{"arch": "transformer", "spec_augment": false, "num_classes": 5, "norm_position": "pre", "mlp_ratio": 4, "qk_norm": false, "num_experts": 16, "experts_per_token": 2, "loss": "cross_entropy", "max_precond_dim": 1024, "epochs": 24.9}
Rows from block 2 of a small sound classifier, named by matrix and row number. Rows with one number belong to one neuron. Each number is 128 + 24 x the weight over its row's rms, rounded and kept within 0 to 255. All counts start at 0. Numbers have three digits each.
After each neuron's rows are labels from the 100 clips, of 14976, where the neuron reaches its highest value: "top examples" is what is common among them; "loudest" is the band of the loudest frequency at the time of the peak. Only what is clearly more common there than usual is listed. The data: simulated modem signals in the audio band.
# fc1: MLP up (model.blocks.2.mlp.fc1.weight, 512x128), inputs 0-127
# fc2: MLP down (model.blocks.2.mlp.fc2.weight, 128x512, transposed), outputs 0-127

fc1.44:100173103123163092089120183158097097127168180148113142141119104119117070123186153135112138123129131161112110109117148138119104187117154100157122159113144142128108137099147107074146117143096110097131101146141140149161146100147125136140132096155153121118125140166145141164094142099139114153104104124105153157133141127107128121127106090134111111142116115114079174151137134114109105108118
fc2.44:135096130110131092104141129141148149121165139090151111158107158133162107119144095117143155140108140103106191138104124124145164103142106109129152123116153135155118146108093178134124109125116102107086140114101127162108119103165131088109129104191119120087145106147148136132123082127109104125132064157109108115144101139156135129108102132120109143119164122132115137182144134072138178094117
top examples: 100 baud; 50 baud; 4-FSK
loudest: 2000 to 4000 Hz

fc1.185:082108118124120142157144157123084129115123125117096102118110142103113136137148130136141111110182135154114160081098126122092106137116124109110168143130105098128119134138163143153067141109139161155125113162118097096074144129161104163072130123102169138149147128114119098194103147156107121134143154146115120157109114149185166118136114136087137108148140136080144130162121112125144128139106
fc2.185:091116121114115077116101090139175109200147127105141136138130112132113136121132117144091148140134133111089130149142113158099113098133116166122132094166141148115119136138132102114134126143139071164143129128103166155132143128081137135170131151119125099053133133179129122105182112102123096129152125163117171133149143085103146127131135133139116126163132122150115091088115135122137078115148
top examples: carrier: 1.5 to 2.5 kHz; 50 baud; 8-FSK; modulation: 4-FSK
loudest: 1000 to 2000 Hz

fc1.291:108105158177169134157103078114156075120155125129182161147112139160147108146133148098145117149096116128115081106152113126122109142107135144130147103107117107101126155104118130108075133149105115133083159100125109124109138141107149147111137127123165142127127199122068114133161172129089124105124098120150138132114144142151089094155168103153105135137119130099138140135127132132134103091108
fc2.291:127109155149142133089084139127151150084109160151127123107137139152131110116074126146116157095164134088180176152128137126144133112143130143111138117158120126128155092125090134126083127095110141180127115090140141141132112123161117125130145125127134159114159123104191120139061151082154134088124135095093145157132125131158144154122085101108133123141139124101138117166105169147140161113146
top examples: 100 baud; 50 baud; on-off keying
loudest: 2000 to 4000 Hz

fc1.358:163146127115134137085114143150140107191167121137097126137134094110115104114175157139165099145172139122149119138111141160097111131140126118116162151142117181128172122186163119085112080156121098139160137115145138138139132089126138137150118116105139096145111133126154121110144138137118143113153157084154156129147132132129176115174153107114192145145140125104162103163107147104124117148110
fc2.358:164128136122126143103094142148169117138141080156148112159075148109132120159146128123153135083132076129156112128134135151080102141116183124110126133149108117102149125134105144103094120130146124144108128089129164142104174096103082088139136112115157140092103154150112142159133110162120138121180122151115090121112108121116154115169096101100143140133143137086101153140099160166129117096105
top examples: frequency hopping; 200 baud
loudest: 2000 to 4000 Hz

fc1.178:128122153085139125094128104126172086153119129097104123149149104161134112121081136149127105150179092081111146179126082069117107122150101118136156108102142154132126091104086133132126133097066148167111117091139116137130133138172079156147124131142158145108139123134119148110134117133119122159126129111079150147108142131085115159159108138149112116121134165145122130114126122130099083111111
fc2.178:142118070147170129153136128137133118084148122140125144073102158121114087140142140141124123105111203165072149107156146101125158141177157116124142172126131085130136127113102121116135153142105121124123158171150160142127134137122174161115126138102123151098118116115174162135137110159084145124140148137139144147092132104092150093104125113117152132139167132128123135085151146115140167114146
top examples: carrier: 1.5 to 2.5 kHz; 200 baud; 400 baud
loudest: 1000 to 2000 Hz

fc1.266:143113122132154145106115119098139112100108138106173126131135115075117143116114180111133159120125090110127135142137128107094083081157094150154093136140153122126103087144115162129160116150151134120116094167120170105130158152188118149110115115102098135080173129113147117110160115155132129078181138150147162082149090119137120129157125148126137145123116105153117118099098155116122116166123
fc2.266:139131132111134132125137125135164124104150085134127133112140102112114134087108140107099103169162143095126174120109124109168155163112109079087111107127134149099129155119158077137140133106128145099087104112126152127115126116134114156140132124130164069144120101080149090159123122084148128093137120090113095150133147111173130141131103146122143110175135150161171171136177129097105129152107
top examples: carrier: 1.5 to 2.5 kHz; frequency hopping
loudest: 1000 to 2000 Hz

fc1.111:139132095144105151132121143141155091118162115146117104133133189111157140128118139147144087139159066122121093072146139122126146174084126123172111153152161166142148153113130153125117183151168173130139161163101125132150106126151101150163145109142138150103135149140163143119126147124158176089161146142120174137132126134101104130143127127096124123116165159085150135127133110146124130106124
fc2.111:134110107085100122152116126146135109122130128124139094143151117125120078080098110147149109123108146050098109117144120082125102083155125112170126143144136142114111126146154159102108069097147117181108109082175162160099098132133142145118095121122115105114095111114119105114149104152116082122117113156112124123101119103130137149109147115172083130098157152158117135127121139115115096132123
top examples: 100 baud
loudest: 1000 to 2000 Hz

fc1.506:129106132093132096162124149123132142120139124133136119154105102079154063146119176160099129128119088145146083127105157104101117121112119088123132137143160165134151155152120109112096131136115109120116136144126174075150126110119177146145150111142158126099093115142161138165131127174162124146121118112134140101178139162166164117117141114163120132082173138118161110148085128153121110122138
fc2.506:111130110113174111110143154127113113138162134138138116120143171125169117134123112093102148160153100117131161114159125147156086127103129131189099097178164123141110138156145175097140144113171115147118148132136118108141126100115128080089132108141156152124116139166104110102122173126147111135162140155101112088162109111144141127130098094087096106139150116099159123132105163175126099150095
top examples: frequency hopping; 50 baud
loudest: 2000 to 4000 Hz

fc1.98:091076149127121131101117143129081145116151130075154106138152104136100125133107166173161124123124184103144167122126163103100120125141171112116113113164158169102142118120123151095143096104096152129136119116145168110138119103106122142127163130129125114091152128099153134122123151120124134108136116171095135104153116098127128101105145093072130108111128145154179094113165165108108134174136
fc2.98:104135102109124159082102124137108149162178159118167115084134136116141102123131139130139134170137100114137156146111086158114135113110141129141094147125117098145139151135121142162142159154086124132164081149149116118138118126147169128144139119110155101156141156124145136164171133140161101099156127102087139090136102167163133178102128048126149164123121120107100126142094145158118133136131
top examples: frequency hopping; FM speech
loudest: 2000 to 4000 Hz

fc1.147:164121084163088138192142134138086144130105129141155125121174101102156126105176136105136128141131109135160095130123101135144110128119122121123166156125119152108134132099125114158124127147169106095122128113096177123110105141117082128128098154172096122125172116109115129164142149109059133139117139124127136101123187131122115136135125104139133136135133135084107119153114110129131068142191
fc2.147:126113166133153153123126115134147104147122102114127071165148142115151171144100117103087121089088108156125097163181135178117146098110114111105142104115092102167102123150137143130123120127152164125113113135100144130135123146122150168095170135091155114183136097122130094132128123161120127174111147173132137164154111151109134106160127116100114152160123114176097156102129126121097126102120
top examples: 100 baud; 8-FSK
loudest: 1000 to 2000 Hz

fc1.182:149114118105119158109156115130161151108142147149136157127129117103148121132131135120147093190127115104138130146166139113122109110131116133116187175133121122122129139146104145120158150145152079125094157104094141162150110112112132178136107160083059167173052137106098121126109113145109111119098118122105134127145139139129103131120132133135141091103152133164095138088153099132142100138090
fc2.182:101152120068133143145125101126132102119089125153120144123115101154131126105151144139148101149109157095099133145120121100132143154083114152130116168125133137099103167076116073090117153125133138159136152141109129141092168146140120095129110110090163096101110150108163127097102100097176126116113107133103136132132125110112196103131110146111148078131134134101091146128110120149080154146152
top examples: frequency hopping; 50 baud; 100 baud
loudest: 4000 to 8000 Hz

fc1.459:085156155116127143102147118126109114136124141091122086140119104102071131095124114117165153157118142109128097162141088133142133135192142089122097117105170123149128146164140117120160136126150136146092138127130112080111113158105135131147127123053144124108094150135172104148137156080159114092115126117101135095129112156119104172137137112120130145155117121121176088118160105126137132129092
fc2.459:106137101133139159110094166120116143113129109092166126148108115086143155107104123112118118141133107084091086150139103155118157160113121079110206161113167097123142133119155115122119106103120176105098125158100088126143149100138134116118121123136145116119154145107104141120134166116116129109189123096183126158129121083116128084134145135150149123122125171109164128101157139099140128113136
top examples: carrier: 1.5 to 2.5 kHz; frequency hopping; 50 baud
loudest: 2000 to 4000 Hz

fc1.237:102104126150103117126118111091145093128124148131136088120107112116156108163076095143160131128153124129110149141151155106135111157132173110122131117096149122122128138132121156136102117131106090124126110077059143104130161125095130148155075154076134120128120112131088108092101085139144138108106143130132137159154192144108121134111159137171131141119133107149133091076136178139125133088123
fc2.237:141112143101144064120105152106101144131122146148146161115104137174119168119140134159110127134118095098101127163101126100119139154124161152137127147125170130117117126113111117161140118147103093126137125087115136133091105120161163120104134147066125147120106146135168165149099094123124169138139159133104133134142113164148163106100164164115060084169127126145150068127142136117126127141152
top examples: carrier: 1.5 to 2.5 kHz; strong noise; 50 baud
loudest: 1000 to 2000 Hz

fc1.191:138102146142142154094129113187134128183124148102130123135094156118144121105144168131153118130148101134136130120132156099111114113153142127087070122120133121097136137148136133102128137092156142104135123118160176105079101110082130110110143097116163118111156136154090116163120167147111157156119107054127141140120158139120092121149172114119166104069140142105152137104139164116115119122121
fc2.191:145148118125093105093105093107135076158165118073176108130141124151067172125108111148094165086111103099112122115136120157150129135129104140154113132143127107116166114148142164141146141129127080160108159130177092122131126131118093113107108135133132116106124107142123149156132166110123151119131137103108137127105084126103176131139100116109126057165149166122127133166117135140117111105123
top examples: frequency hopping; carrier: 4.5 to 5.5 kHz; 200 baud
loudest: 4000 to 8000 Hz

fc1.235:096127121131112155134165176119170122128120133131106137127121111183168118119148112153115156133122124165153139129142135122063115155082129116163132101125145123123093141124100158155109134139097074138138141112137127147085062120083101148109169146137182129147135137128120123080144122119153098159133149103130122159131114126099118128097127117193138106110130124130093124138081133094143160137105
fc2.235:147195152140148138131100184184172117112155096126108161128131115129150142114118147092102107184124125126115141170115125098124108163155127145151141119119122131153118158124112119159156135144110133126181139121145182091142109083122131134128141138118135098084137130165144133124175115132110111144106170147091145133158154151142130124124154123150109113101149106087154159119149070149137141110134
top examples: 100 baud; 50 baud; GMSK
loudest: 2000 to 4000 Hz

fc1.101:098129136202144116131120167116073155135092160108167146129132072117113116169129135142117174127138119090143131115147153141142170131111162114120126120140125189159123126143154152138095122117097105128140109156144150142075134125149135127118108138153137100097136152135116106119085149137122125122166149146151142161096108109156128126148147138111132143110077186151103106183122111143129128099134
fc2.101:160144096117143133107140109138146117152144112111096165136126134144144149130145119158101124094116103138134129157143118115143153131094141111157141155102085092075109143142129101126125124144133149134092118151082144077152124121149159144095185115096102107157128159105100171151105072125151116089104098109131126092153183209146127110138119135131135120137124140105147156144125122122093148135104
top examples: frequency hopping
loudest: 2000 to 4000 Hz

fc1.312:175126129111090140128130163111104110143153166129118143145117127111102114110137114120143126097118089145124124178161153091136115096137125113126144125128109110128121128100104119059158130113140114120119176109123124094118136093081108091175090159140105121126127115145107131169106153139161145172148157086130147076095119113123059139131111103125124136093138157116122092087121147134109131096159
fc2.312:123147163125160112129127140117127138095094096133123129139141148122100166159119099133138091143144129102158137129119166157161075188100088165169126132106102120131149105143127123132136126140121171109095134143135071139119146166135144149092122111116119080172141160098127150138170136119095101137099093132144169137171098118154122145121133163122193080156116123151136146104133125139120125133133
top examples: frequency hopping; carrier: 1.5 to 2.5 kHz; 100 baud
loudest: 1000 to 2000 Hz

fc1.159:118087120129126137149146145134088064131098111156085144123121140135127097154021160108118135145138105140120144148163160129103107146117133107121130149103115135134170154095095158122121135168138143091113137145141130140119157141124154115131129104135143088162103168106163118157136111125118089128144122133120136149155106118119106102157113100125166152109157144155090131089161108118087117148123
fc2.159:156099100161115098114069150119126140124174148149162149137085139114149124138122120166114161094070120141102112113131124137106141114114069155162142115147154146152132142127113104116165133112139126135120125137158113162132126107114101085115126089106113117112096120143139144115117131141093150105148155148089119138128171156130141123094152141127117135139155127107038179141115114114143135076117
top examples: 100 baud; 4-FSK; 8-FSK
loudest: 2000 to 4000 Hz

fc1.166:129118110133116129132099151125157073108123137139128084106137111140124142114128124122154148144135094149093130138131121134163141099148155133143185149149119113116150121103124162088136129142126098093171114130153133172108153156155119095118113086163152166078140141182131151122090141136088117128107147103176070117163170113123119139104124157121137138085129164100115137092084154123151128119104
fc2.166:130134140115136101136147136102114110128125121127123131095149178106142175125111104129117113121103152119117136092120124118069127158147086104074076125102092113149108141122124107151123138083129117139114118109123107100117123137106153113106156121107145126169136098077138089164146132165120086103144142132129128106180082135142059110114112137151088124142126121139149141119166093107101179159147
top examples: carrier: 2.5 to 3.5 kHz; strong noise
loudest: 2000 to 4000 Hz